python train.py --encoder_arch="vit" --model="image captioner" --dataset="rendered roads seen from a driver's seat, with toy cars, trees and houses" --train_examples=36250 --image_size=64 --crop_scale_min=0.8 --horizontal_flip=false --cutout=0.25 --tokenizer="word" --vocab_size=35 --encoder_norm="layernorm_no_bias" --encoder_norm_position="pre" --encoder_activation="relu" --encoder_mlp_ratio=6 --encoder_head_dim=32 --encoder_fused_qkv=true --encoder_bias="all" --encoder_qk_norm=false --encoder_parallel_block=false --encoder_inner_norm=false --encoder_moe="top_k" --encoder_drop_path=0.15 --encoder_num_experts=64 --encoder_moe_every=2 --encoder_expert_mlp_ratio=0.5 --encoder_experts_per_token=1 --encoder_shared_expert=false --encoder_patch_size=[8, 8] --encoder_conv_stem=false --encoder_layers=8 --encoder_width=192 --encoder_positions="rope" --fusion="cross_attention" --label_smoothing=0.05 --decoder_width=192 --decoder_layers=6 --decoder_norm="rmsnorm" --decoder_norm_position="pre" --decoder_activation="swiglu" --decoder_mlp_ratio=2 --decoder_head_dim=48 --decoder_fused_qkv=true --decoder_bias="all" --decoder_qk_norm=true --decoder_parallel_block=false --decoder_inner_norm=false --decoder_positions="rope" --decoder_cross_attention_every=1 --decoder_tie_embeddings=false --residual_init="zero_last" --optimizer="muon" --muon_scale="match_rms_adamw" --lr=0.0024 --momentum=0.95 --nesterov=false --orthogonalizer="newton_schulz_5" --adamw_lr_other_params=0.0015 --cautious_weight_decay=true --ema_decay=0.999 --steps=5600 --batch_size=64 --epochs=9.9 --lr_schedule="cosine" --final_lr_fraction=0 --warmup_steps=110 --weight_decay=0.1 --adamw_weight_decay_other_params=0.01
Rows from block 3 of the image encoder of a small image captioner, named by matrix and row number. Rows with one number within an expert belong to one neuron, the router's apart. Each number is 128 + 24 x the weight over its row's rms, rounded and kept within 0 to 255. All counts start at 0.
Before each expert's rows are labels from the 100 images, of 14976, where the router gives the expert most weight on average: "colour at peak" is the nearest of a few named colours to the mean colour under the peak; "top examples" is what is common among them. Only what is clearly more common there than usual is listed. The data: rendered roads seen from a driver's seat, with toy cars, trees and houses.
# router: router (encoder.blocks.3.mlp.router.weight, 64x192, trained with AdamW), inputs 0-95
# up: expert up (encoder.blocks.3.mlp.up, 64x96x192), inputs 0-95
# down: expert down (encoder.blocks.3.mlp.down, 64x192x96, transposed), outputs 0-95

# expert 61
colour at peak: grey
top examples: crossing stripes
router.61 [120 130 141 100 126 154 148 146  76 124 128  90 101 139 143 120 104 163 133  83 128 108 125 158 196 138 141 154 167  94 185 111 129 123 146 149 119 171 108 125 140 119  93 164 101 128 146 118 141 109 104 167 154 126  93 123 108 124 121 100 124 179 135  91 147 112 124 113 162 159  99 155  92 165 139 124 117 133 110 128  93 125 116 127 135 137  96 121 146 116 114 108 166 125 149 122]
up.0 [132 127 144 114 135 125 111 155 115  74 122 167 155 103 156 135 103 178 104 145 146  67 147 136 126 125  87 171 155 132 150 123  96  85  95 154 124 130 123 150 166 136 113 133 110 119 100 147 111 120 143 120 109  87  99 132 156 131 109 127 107 134 124 126 132 141 105 131 112 158 101 129 120 106 159 150 134 142 139 190  69 120 136 131 100 116 148 124 104 102 126 117 107 118 138 150]
down.0 [149 124 113 139 142 114 165 129 146  91 146 114 104 158 166 127 133 111 121 130  78  99 139 118 149 132 178 111 119 107 131 111 106 113 162 128 146 140 108 141 119 149 129 110 103 151 163 157 126 111 125 109 110 168 165  66 142 124 167  96 104 152 141 111 113 157 161 120 109 119 119 163 103 138 100 143 114 111  95 116 132 150  98  92 150 146 129 144 108 170 134  88 105 149 101 140]
up.1 [129 127 135 125 138 113 130 153 132  79 118 120 121 137 142 141  98 129 184 137 159 121 102 149 132 109 135 131 114 119 125 128 135  93  98 111 105 137  92 102 144 113 118 132 135 123 107 133 135 110 138 119 148 122 144 134 135  88 109 109 111  96 167 120 138 111 132 154 113 113  63 135 130 156 114 125 139  91 124 111 116 117 100  78 167 168 137 116 118  98 133 169 163 100 122 133]
down.1 [108 122 111 130 103 153 181 128 139  58 123 114 126 168 117 194 152 140  96 164 117 127 102 147 123  99 110 107 124  88 135 158 138 165 172 123 139 119  80 128 132 123 111 151 132 117 155 111 107 148 115 135 124 140  83 106 130 143 112 120  94 161 168 138 117 118 103  89 155  84 129 136  88  97 157  72 141 134 105 133 123 131 131 126 149  91 120 154 135 153 100 118 119 135 151 121]
up.2 [109 110 109 119 130 162 132 117 150 120 135 138 137 143  97 139 190 124 106 125 104 119 141  94 139 137  79 111 167 110 123 103 128 151 112  86 148 137 130 133  89 115 174 139 140  80 127 161 115 150  79 124 147 157 151 145 110 103  85 138 134 128 143 105  78 158 147 110 166  96 129 160 125 119 107 161 121 122 166 136 139 135  87 122  87 121 164 164 143 112 131 139 108 130 152 100]
down.2 [133 110 157 106 196 104 104 106 130 152 132 113 127 136 152 148 129 165 135 142 112 131 153 159 128 134 109 155 163 116 158 130 118 101  92 134 112 149 106 126 172 148 133  88 161 122 104 103  95 147 122 157 142 143 128 106 116 123 143  94 167 125 100 156 134 162 123 143 120  70 110 109 146 163 156 142 128 123 127 133 147 164 105 117 154 115 137 125 127 103 142  86 134 149 128 109]
up.3 [119  82 131 146 129 104 138 107 141 151 161 125 116 152 140  93 129 142 136 132 153  96  88 111 114 167 150 130 119  99 102 126 123 157 128 125 109 110 156 170 128 132 105 141 113 147 123  98 148 147 131 146 115  90 147 129 141 153 109 169 122 134  95  89 114 144 129 150 157 150 153 118  97 117 134 134 107  92 176 137 149 159 117 154 206 160 104  63 149 119 143 111 148 107 102 112]
down.3 [114 105  79 147  98 160 107 142 136 135 133 103 102  95 149  99  79  87 118 137 153  96 112 126 114 136 109 190 173  92 122 177 126 138 117 144 180 202 144 136 117 120 135  72 155  96 136 171 127 129 141 130 105 109 159 149 137 159 144 138 137 122 117 136 146 188 183 111 133 135  93 120 143 112 116  92 140 140 147 171 145 123 158 174  98 109 137 146 116 150  92 146 141 115 127 135]
up.4 [135 118 102 186 150 194 117 111 150 109  82  91 131 125 105 136 100 143 118  98 115 143 148 152 158 132 130 188 162 141 122 133 102 107 119 117 125 126  81 123 102 104 135 129 122 122 126 136 117 119 108 105 156 125 175 149 152 104 162 154 111 137 163 129 143 108 110 106 143 133 102 148  88 123 161 154 165 110 124 159 116 164 121  96 122 130 106 137 103  89 125 174 135 152 105 121]
down.4 [104  99 171 145 131 125 124  82 128 103 147 120 147 149 151 101 174 125 132 121 130 105 187 118 103 144 102  87  89 138  93  85 154 122 161 134 132  90 111 116  99  97 148 140 107 124 138 149 133 125 101 149  98  97 146 103 148 110 137 137 124 102 126 115  94 128 143 136 123 148 133 153  67 111 153 153 142  74  98 109 160 147 148 124 144 105 115 171 149 114 160 137 112 137 143 123]
up.5 [141 130 112 116 143 151 144 173 176 116 163  91 113 112 134 132  99 143 156 112 162 117 133 119  91 126 107 135 127 123 102 106 135 114 146 150 148 126 171 156 141 169 112 128  92 100 138 154 135 145 135 158 133 158  96 134 127 111 138 157 119 130 144 142 125  95 107 176 159 135  82 153 171 146 124 103 167 135 174 122  59 107 132 119 114 153 149  88 121  96  87 135 196  91 105 102]
down.5 [126 119 100 206 108 140  82 126 101 128 167 127 123 127 141  97  89 133 131 141 164 111 118 162 124 130 116 100 115 171 157 117 115 125 156 161 122 124  70 125 123 135 111 135 137 159 117  92 170 138 154 125 125 107 164 142 154 141 140 132 119 134 135 137 132 147 151 168 136 122 112 136  75 139 103 126 115 143 141 149 160  83 110 158 109 108 151 146 132 139 114 122 137 114  88 142]
up.6 [110 141 148 167 164 124 132 117 122 101 136 138 120 107 134 146 157 159 138 143 151 111 105 137 135 150 107 123 128  99 159 132 140 123 138 168  96 149 142 137  79 148  81 139  81 138 116 136 117 144 120 161 166 103 115 124 145 130  93  92 125  99 133 118 113 119 145 140 151 109  64 161  76 147 124 128  96 123 118 144 141 145  63 168 155 109 141  93 163 162 131 131 140 141  89 124]
down.6 [171 159 136 134 106 130 103 139 141 149 120 137  99 147 148 131 150 133 120 101 157 138  83 127 139 151 134 116  89 141 138 125  66 108 106 101 128 130 164 122  99 125 151 123  89 100 101 159 139 125 138  75  79 120 107 131 152 134 132 133 127  97 160 171 164 100 152 123 128 148 107 133 143 111  87 125 129 116 105 125 106  92 157 161  60 133 108 152 144 159 126 131 100 120  87 150]

# expert 16
colour at peak: grey
top examples: dusk; vehicles: zero
router.16 [129 105 134 150 113 135 123  96 128 126 111 116 107 100 120 112 191  87 150 163 155 146 116  89 118 109 160 123  95 150 149 124 135 140 145 146 119 138 156 123 129 114  93  94 110 115 123 118 117 122 166 109 101  86 161 101 135 179 111  85 148 138 174  90 147 112 157 118 126 143 132 116 143  98 114 164 138 146  73 141 129 116 138 103 121 126 154 157 121 130 118 149  90 149 132 174]
up.0 [145 116 156 142 110 122 174 164 119 138 134  99 108 135 112 131  98 112 109  94 118 173 129 116 160  98 126 133 117 133 126 156 107 170 142 165  91 187 117  98 108 140 158 119 144 105 147 153 132  99 123 116 125 119 132 140 140 120  82 124 148 104 117 145 113 107 150 122 134 135 104 210 135 136 157 173 109 117 167 112 121 157 133 163  92 152 129 138 142  92 123 128 128 106 140 142]
down.0 [108 113 158 116 169 132 114  99 141 113 136 123 125  95 179 140  99 175 134 144 145  93 127 161 130  89 156 129 155  87 126 155 138 144 152  89 112 106 171 145 111 122 123 126 123 162 142 177 134 167 144 133  80 134 151 170 118 148 164 135  98 150 100 150  96 155 151 122 136 104 158 119  97 152 162  68 136 121 148  81 109 168 116 152 133 129 130  85 115 125 137 107 129 135 113 116]
up.1 [122 152 109 110 168  59 125 139 118 103 107 151 122 150 172 123 121 130 148 101 128 129  96 105 150 142  94 121 152 126 130  59 136 157 143  83 150 155 139 140 108 115 111 159 112 153 132 125 133 136 125 131 176 124 160 116  91 121 123 139 139 138 145  97 152 110 152  79 153 137  75 128 108 105 114 163 112  99  77 123 104 104 108 136 110 120 161 151 172 106 118 144 141 118 140 189]
down.1 [118 130 147  90 143 153 157  82 114 159 166 116  77 142 127 113 152 131 107 156 131 103 132  87  98 152 141 105 128 150 122 110 122 119 179 131 118 152  92 150 143 114 147 150 151 115 152 115  99 122 104 130 128 148 151 136 159 131 140 129 109 134 149 137 144 139 156 121 106 110 196 152 169 119 134 126  96 126 120 102 166 146 125 139 168 126 139 141 100  73  80 179 147 116 118 101]
up.2 [121  97 148 132 118 120 114 133  95  89 102 115 119 142 106  95 143 143  99 157  93 121 175 100 167 136 108 109 142 122  92 120 168 126 121 105 118 112 135 136  72 129 136  97  79 142 152 155 148 140 160 201 144 147 147 136 151 121 101 111 131 151 107 116 155  96 151 125 140 139 150 103 126 116 132 142 169 127 150 123 135  95 146 103 122 125 159 151 147 129 125 119 120 133 118 181]
down.2 [128 136 102 105 126 195 140 130 156 156 118 114 132 120 130 144 109  91 137 157  70 146  99 132 101 141 140 116 147 194  94 169 126 116 137 141 163 122 134 190  89 132 133 112 145  96 125 145 130  93 106 107 104 139 168  94 144 127  91 114 157 156 139 144 132 194 174  82 124  90 101 160 108 168 114 152 130 169 160 146 147 134 135 170  79 137 141 120 118 109 116 106 123  82 121  97]
up.3 [128 133 114 100 120 151 134 138 151 124 130 137  92 112 169 142  97 151 107 135 154 114 120 126 155 154 130 142 127 119 129 125 148 106 166 133 142 164 121 182 125 118 143 152 102 177 133 110 129 129 132 107 131 127 108 137  99 130 125 138 156 116 125  93 122 179 125 153 131 104 130 104 132 143 123 164 144 196 129 161  97  80  93 129  88 160 139  73 141  94 155 149 104 114 122 160]
down.3 [178 142 120 108 151  95 168 118 123 155 126 105 119 122 129  76 121 117 116 143 119 120 139 108  96  79  97 148 127 127 146 113  69 109 117 151 102 101 111 142 114 140  99  96 139 117 169 171 152 147 163  96 155 101 185 109 161 182 155 133 138 146 121 150  90 121 142 103 122  81 135 164 106 136 102  65  93 128 112 118  90 143 146 129 148 144 145 133  85 133 106 109 129 154 114 137]
up.4 [137 145 184 116 151 121 135 120  94 127 139 131 127  88 100 135 109 116 101 133 116 139 151  95 133 168 124  80 113 132 111 139 119 132 119  95 135 112 171 112 110  79 160  82 156 118 116 126 145  89 119 160 137 149 102 150 162 107  85 120 112 125 140 112 122 109 121 133 149 122  84 150 102 191 126 118 150 126 159 136 129 132 138 120 123 132 148 170 122 137 137  96 139 127 114 123]
down.4 [161 153 138 154 100 142 137  90  81 129  86  93 114 136 128 130 106 114 131 167  95  99 100 155 159  78 109  89 156 113 132 145 100 168 161 159 133 162 110 112  98 117 113 133 109 118 144 142  90 139 128 122 152 133 136 143 122 140 145  82 140 166 147 116 167 113 172 192 134 126 130 165  92 123 158 157  99 163 158 131 141  87 157 115 120  91 151 135 130 161 132 112 100 102 124 135]
up.5 [124 140 128 142 105 121  72 105 165 169 165 134  90 159 121 140  86 146 137 159 114 137  88 132 144 117 107 139 126  92 134 113  68 128 140  96 178 114 117 156 173  97 116 158 101 123  75 129 139 112  88 105 146 169 129 110 167 144  98  98 119 184 132 124 123 144 116 129 125 133 115  87  91 162 140 165 134 140  91 143  78 104  95  96 121 128 136 150 132 138 158 116 109 152 124 150]
down.5 [ 93 135  97 146 153 108 150 141 103 117 127 144 132 106 126  91 145 157  77 134 112 164  92 138 112 110 125 104 121 132 168 135 147 135 135 146 146 124 138 118 118 132 141 121 138  75 114 126  88 166 151 160 128 117 170 122 134 104 124 127 143 106 119 135 107 151 135 107 120 154 102 133 134  78 121 116 119  87 138 100 165  81 114 153 172 140 147 100 126 116 139 106 120 176 138 133]
up.6 [134 139  77 121  77 156 150 128 141 146 153 126 151 143 122 130 183  74 131 145 102 138 138 155 123 121 100 144  92  72 145 140 146 112 117 105 142 131 117 142 136  98 112 113 159  83 112 138 113 144 159 100 128 147 121 122 155  94 155 112 101 121 126 168 146 117 116 135 138 140 153 150 180 146 145 132  93 129 166 121  92 115  96 103 116 118 120 133 127 152 128 124 131 162 125 136]
down.6 [102 117 132 181 126 139 142 180 131 113  88 144 148 113 118  85 143 129 149 136 140 135 107 129 130 109  86 160  88 171 108 126 101 134 112 158 144 173 121 141 137 152 106 131 177 151 151 168 148 200 148  94 115 160 133  95 129  95 191 122 140 136  83  94 148  87 149 148 141  99 125 180 147  83 146 105  97  97 134 124 137  99 127 106 154 121 158 143 169 141 119  70 133 147  99 140]

# expert 24
colour at peak: cyan
top examples: vehicles: zero
router.24 [151 107 133 149 145 104  95  64 165 141 102 157 159  81 118 165 189 115 130 139 148 211 126 142 106 151 127 113 115 131 153 164 152 114 108 138 127 127 123 135 106 129 158 103 115 120 143 127 134 119 165 112 130 117 148 118 143 145 139 142 153 116 142 114 178 115 135 143 115 132 104  84 142 112 134 178 147 112 113 130 117 125 111  95 156 168 172 168 128 165 109 165 130 122 140 153]
up.0 [ 97  90 152  95  48  85  49 133 106 117 113 148 130 155 127 138 155 123  92 150 123 125 159 112 160 183 148 156 131 117 145 133  88 179 125 146  99 139 121 163 134 161 126 116 184 124  94 141 137 144 132 131 129 139 115 142 101 139 175 102 140 123 133  93 128 114 158 157 168 127 135  80 120 172 140  91 127 131 126 113 137 104  88 112 140 129 110 137 128 120 159 108 136 152 131 163]
down.0 [136 132 116 147 105 142 122 103 117 102 111 103 122 139 160  82 166 150 138 131 145 150 155 139 173 142 142 155 105 123 150 139 132 157 107  88 131 122 140 101 155 157 110 150  94 156 139 110 149 137 141 139  99 142 145 101  97 144 128 131 149 116 153 147 108 152 101 143 133 114 147 153 146 130 175 151 117 199 174 156 145 146 139 102 183 132 122 167 137 121 126 102  85 111 130 125]
up.1 [127 156 149 134 178  62 104 140 143 127 121 130 159  81  99 120 119 165 121 136  65 142 120 121 142  82 156 126 105  87 172 142 117 142 119 131 106 132 144 133 170  88 138 107 150  89 101 101 120 133 131 166  89 160  94 126 124 123 118 138 105 119 105 164  95 126 144 132 148 108 143 150 153  90 112 137 109 102 139 148 140 115 171 148 136 123 144 122 150 139 119 171 134  83 115 117]
down.1 [144 109 102 158 127 133 181  96 101 152  94 121 116 112 137 128  93 110 101 147 115 107 147 114 101 161 134 101 221 119 139  90 140 155 108 121 104 157  94 206 151 107 131 128 132 170 122 104 154 174 134 128 117 162 152  90 148 100 108 146 126 123 108 126 113 129 140 114 130 147 121 120 123 131 129 150 132  87 105 134 142 118 122 166 120 121 165 157 103 107 131 101 121 142 116 150]
up.2 [153 116 130 128  91 117 110 110 133 113 105 152 123 136 104 156  79 153 143 133 142  98 139 130 161  75 118  93 125  99 123 101  94 155 112 139 110 107 157 155 150 151 120 156 141 161 136 135 153 197 128 101  99 160 144 108 151 164  97 156 136  90  89 132 119 133 113 143 120 135 155 135 131 136 140 166 136  86 159 156 144 153 165 125 117 143  97 110 190 104 115  95 109 145 125 135]
down.2 [170 139 127 109 138 143 103 144 112 148 148 124 116 118  99 137 137  96 160 115 125  90 141 159  92 135 147  90 125 111 120 180 107 132 137 163  80 148 120 111 130 110 155 124 147 120 130 152 107 139  91 145 123 142 152  99 134 156 135  57 172 132 146 111 119 146 139 114  76 150 100 162 106 122 109 145 102 130 133 143 104 116 138 174 138 109 159 121 157 135 177 132 146 148 111  73]
up.3 [ 98 147 101 133 137 151 103 155 131 123 128 152 134 114 170 122 162 151 151 121 164 180 123 152 137 112 176 120 119 129 152 129  77 136 135 126 157 119 119 160 133  90  90  83 137 103 116 123 180 163  97 121 155 121 178 120  99 134 124 121  85 107 134 139 113 146 169 102 129  95 112  85 156 155 162 118 139 115 121 143 118 111 138 132 127 126 160 140 139  82 136 133 127 214 142 128]
down.3 [149 121 136 117  98 126  95 102 147 130 112 140 115 171 119  94 143 128 164  69 142 135 141 127 139 154 122 149 129 164  99 113 162 137 141 127 147 179 118  91 150 158 116 101 161 103 131 126  94 102 109  67 117 150 137 133 136 135 122 127 152 116 117 129 143 143 132 174 105 128 108 165 128 157 129 131 153 125 180 137 118 125 124 154 100 152  98 137  80 123 171 151 151  72 127 145]
up.4 [103 147 102 127 115 103 137  96 120 161 134 142 169 124 126 153 148  88 129 138  66 117 104 129 153 132 161 148 108  73 121 106 155 147 120 109 159 159 108  73 128 108  86 129 139 134 134 154 163 122 126 178 109  68 135 155 134 146 145 130 146 112 148 143  90 150 154 113  81 128 120  80 154 129 127 124 118  96 151 170 143 145 120 136 114 136 119 137 128 175 132 163 115 141 130 163]
down.4 [111 128  81 119 139 154 142 148 145 142 145 143 175  92 141 148  98 133 119  84 170  99 131 106 136 122 123 113  97 148  85 155 139 112 161 110 125 126 137 141 151 166  82 165 118  79 162 135 132 136 139 160 141 125 104 118 126 147 146 150 146 140 124 126 150 158 105  82 136 146 148 126 115 126 111 106 121 125 133 135 105 136 114 112  77 132 147 135 105  83 126 127 148 134 128 154]
up.5 [150 133 133 109 134 151 128 129 120 109 168 162 145  90 127 136 139 117 131 183 122 160 105 150 122  81 131 104 131 120 119 125  93 119 147 147 135 100 117  77 131 122 131 136 161  92 102 106 115  85  75 105 133 122 118 155 165 108 177 166 121 106 142 123 154 132 127 137 134 125 134 174  84 162  99 110 153  98 184 136  96 109 123 113 126 147 158 110 109 109 149  97 118 116 111 128]
down.5 [151  94 132  88 137 101 134 120 109 143 135 139 116 127 128 119 122 121 122 124 142  91 164  83  97 149  87 163 109  92 114 119 132 138 110 100  93 150 146 137 127 106  80 163 143 123 118 152 110 167 155 118 126 104 156 115 166 107 112 173  98 156 160 154  83 126 136 147 124 110 151 101 121 102 131 108  98 153 167  86  89 146 131  95 183  90 166 120 104 130 147 143 162 103  78  83]
up.6 [ 96 126 191 111 125 170  80 124 156 125 120 118 136 159 131  79 115 116 131 122  95 133 140  94 128 126 135 145 167 148 144 104 122 131 136 144 159 158 161 117 124 149 115 150 139 136 136  96 170 114 132 121 102 125 156 131 117 121 107 114 159 140  80 129 145  95 125 119  96 124 122 124 139 125 139 116 124  89 155 162 128 135 145 125 115 171 123 119 149 101 178 107 138 136 148  98]
down.6 [137 146 100 110 133 131 142 131 118 153 109 128 137 119 143 106 142 103 151 115 118 144 148 133 118 113 122 166 104 123 132 153  87 147 197 103 121  94 152 112 136 117 165 179 148  70 111 127  98 119 121 118 134 111 112 107 152 131 157 136 154 123 137  70 135  81 130 121 145 137 143 177  66 139 142 108 156  82 126 161 129  76 141 128 147 175  90 114 138  93 137 135 117 116 146  97]

# expert 32
colour at peak: grey
top examples: dusk
router.32 [134  90 191 122 148  94 108  84 134 114  93 138 134 128 105 153 172 113 140 160 128 124 122 128 120 121 110 125  86 160 128 125 136 110 156 145 140  98 168 157 122 117 123 101 106 126 124 100 130 115 148 164 152  82 155 103 143 108 129 122 168 121 139 100 148 119 132 116  92 144 136 103 133 128 117 145 150 106 109 127 139 154 157  79 138 119 161 161 105 116 127 136 104 115 116 173]
up.1 [125 119 172  87 150 133  87 135 101 142 124 179 106 105  87 131 110 141 132 137 124 168 132  90 133 142 128 126 123 107 139 110 102 141 137 131 140 157 174 133  93 148  98 148 140 157 126 141 129 132 135 133 118  90  95 122 127 107  99 150 159 148 152 145 146  95 160 139 115 128 138 148 101 136  87 110 157  56 170 117 135 138 154 141 147 114 130 103 133 176 106 127  71 149 120 132]
down.1 [104 146 141 140 159 101 187 121 118  89 113 143 122 123 136 150 160 136 129 130 143 153 129 111 133 117  58 122  80 130 103 162 157 111  87 133 103 105 157 169 165  87 142 120 140 117 162 132  99 165  99 141 156 116 158 108 134 147 137  97 122 120 143 125 121 136 118 140 114 125 160 125 158  79 126 164 155 135 145 155 122 118 155 102 108 122 125 135 177  82 152 123 131 128 144 135]
up.2 [133 158 113  89  96  84 101 139 117 115 107 140 132 108 145 123 142 119 112 189 150 149 137 132 138  74 147 141 145 124 104  80  94 164 166 111 152 102  93 117 191 115  96 171 123 118 109  91 138 110 104 144 144 169 156 115  91 151 146 172 119 192 122 150 150 114 153 116 122  87 122  89 126 161 123 129 133 105 112 159 189 144 122 131 121  96 129 119 107 126 156 121 134 150 115 140]
down.2 [134 138  98 144 166 122 138 148  99 142 125 139 147  97 110 117 117 120 134 149 183 139  97  84 129 152 131 128 144 134 134 124 146 129 106 114 121 119 135  94 158 148 129 122  71 118 159 109 156 153  86 107 125 110 157 140  74 148 113 178 130 134 106 179 126 124 176 132 104 127 124 121 142 121 136 116 170  83 113 141 112 109 171 125 155 130 144 117 126  65 126 111 152  63 132 107]
up.3 [112 146 100 155 124 107 130 130  97 132 125 170  83 164 146 143 157 124 128 105 148 120 145  77 113 141 130 124 170 138 108 141  97 119 123 176  72 182 126 129 153 116 126 134 136 140 120  96 174 108 161 112 159 160  91 130 130 118  88 129 107 129 131 131 127 128 132 176 123 161 126 118 118 119 103 144 173 125 134 140 165 121 119 140 107 112 141 146 138 120 171 132 145 115 128 162]
down.3 [125 150 175 150 138 152 113  99 172 133 109 108 120 136 113 163 156  98 138  95 115 101 127 174 122 105 114 133 106 134 110 131 155 158 120 146 145 112 138 110 106 147 133 112 150 117 125 132 132 163 126 153 135 123 135 131 107 141 179 137 109 131 144 133 134 116 109  69 118 133 137 145 182  96 124 103 124 112 107 116 149 129 165 151 118 101 126 126 106  84 130 109 124 132 151 139]
up.4 [148 124  92 142 158 167 116 102 124 120 122 133 163 168 106 183 166 142 120 120  94  91 133 130 104 161 122  80  98 154 118 133 103 142 133 122 155 156  81 131  96 154  95  90  93 127 104 149 147 147 144  91 102 143 161  95 103 120  99 144 109 125 156 137 140 139 102 117 155  60 159 153 142 147 104  96 158 146 170 113 124 153 112 141 116 133 122 133 174 125 113 102 128  95 145 139]
down.4 [ 86 178 124 108  93 140 115 122  85 129 137 162 119  81 138 105 150 137 124 132  92 127 137 155  76 140 132 139 176 128 119 116 155  93 137 148 111  92  90 130  80 130 107 133 116 158 147  97 150 150  95 158  74 140 167 154 125 130 144 133  98 108 125 141 125 142 151 116 110 144 110  99 112 129 117 135  92 119 122 131  74 110 146 136  86 114 106 144 146 149 115 141 165 143 155 150]
up.5 [120 140 109 131  96 125 133 146 133 142 130 109 128  86 109 151 108 147 129 110 149 130 139 156 172  69 139 145 123 120 105 133 113 132 136 123 176 161 120 126 160 113 117  89 144 180 129 155 107  84 159 150 112  94 139 140 135 162 121 103 151 121 136 102 134 120 149 117 127  92 113 136 134 110  96 154 129 124 133 158 110 178  90 113 136 134  34 158 128  61 173 107  94 140 159  87]
down.5 [130 123 137  88 133 107 138 112 111 126 140 108 121 145 156 147 133  91  95 144 147  99 141 119 122 133 136 105  88 125 165 154 101 149 126 146 127 107 109 107 131 119 119 127 120 119 141 135 125 108 138 130 112 112 108 127  82 103 107  92 167 108  91 155 117 112 130 138 129 122 169 108 147  87  90 172 100  82 169 149 117  94 105 105  93 139 136 119 145 132 138 179 189 154 111 102]
up.6 [141 151 154 152 136 117  99 142  90 167 141 137 125 128  92 115 122 123 113  94 152  96 149 109 159 135 107 170 142  66 118 120 161 123 139 101 110 148 139 127 117 121 188  99 146 122 114  94 107 144 156 139 163 101 135 135 105 148 138 118 108 150  98  83 127 132 161 134  83 159 110 186 123 101 128 161 160 101 122  99 123 122 143 117 100 134 150 103 143 152 118 137 110 126 145 115]
down.6 [123 137 127 121 150 120 116  80 124 121  77 118 114 134 104 147 154 113 148 129  90  69 126 130 158 131 137 154 136 133 112  96  80 164  97 142 169 179 153 118 137 137 121 156 134 125 145 171 133 131 145 172 133 144 131 142 129 112  99 123 103 114 174 118 144 141 101 152 121 129  92 110 135 159 129 118 110  95 120 126 142 178 137 119 166  96 151 176 133 140 167 182 115 143 116 105]
up.7 [104 170 133 150 105  80 121 106 186 136  98 127 141 136 127 152  86 148  93 131 137 135 126 119  88 141 136 131 149 105 166 102 129 100 129 157  82  98 116 137  88 139 117 125 132 125 121 145 162 144 118 134 105 159 125 134 123 105 149 152 144 132  85 113  67 126 118 129  95 129 195 124 162 140  91 129 140 131 129 170 101 108 111 162  79 171 166 146 118 125 149 121 129 132 154 125]
down.7 [ 75 147 132 152 132 142 135 123 135 152 140 101 121 149 141 138  81  82 104 165 118 128 114 104 132 104 133  84 121 103 152 104 130 156 133 121  97 165 142 115 159 143 154 150 146 132 107 119 143 112 119 101 146 111 105 145 190 118 128 151 138 141 167 146 133 148 139 115 151 139 117 158 101 173 130 129 122  76 131 116  83  89 112 135 100 103 104 113 132 134  95 121 146 117 167 125]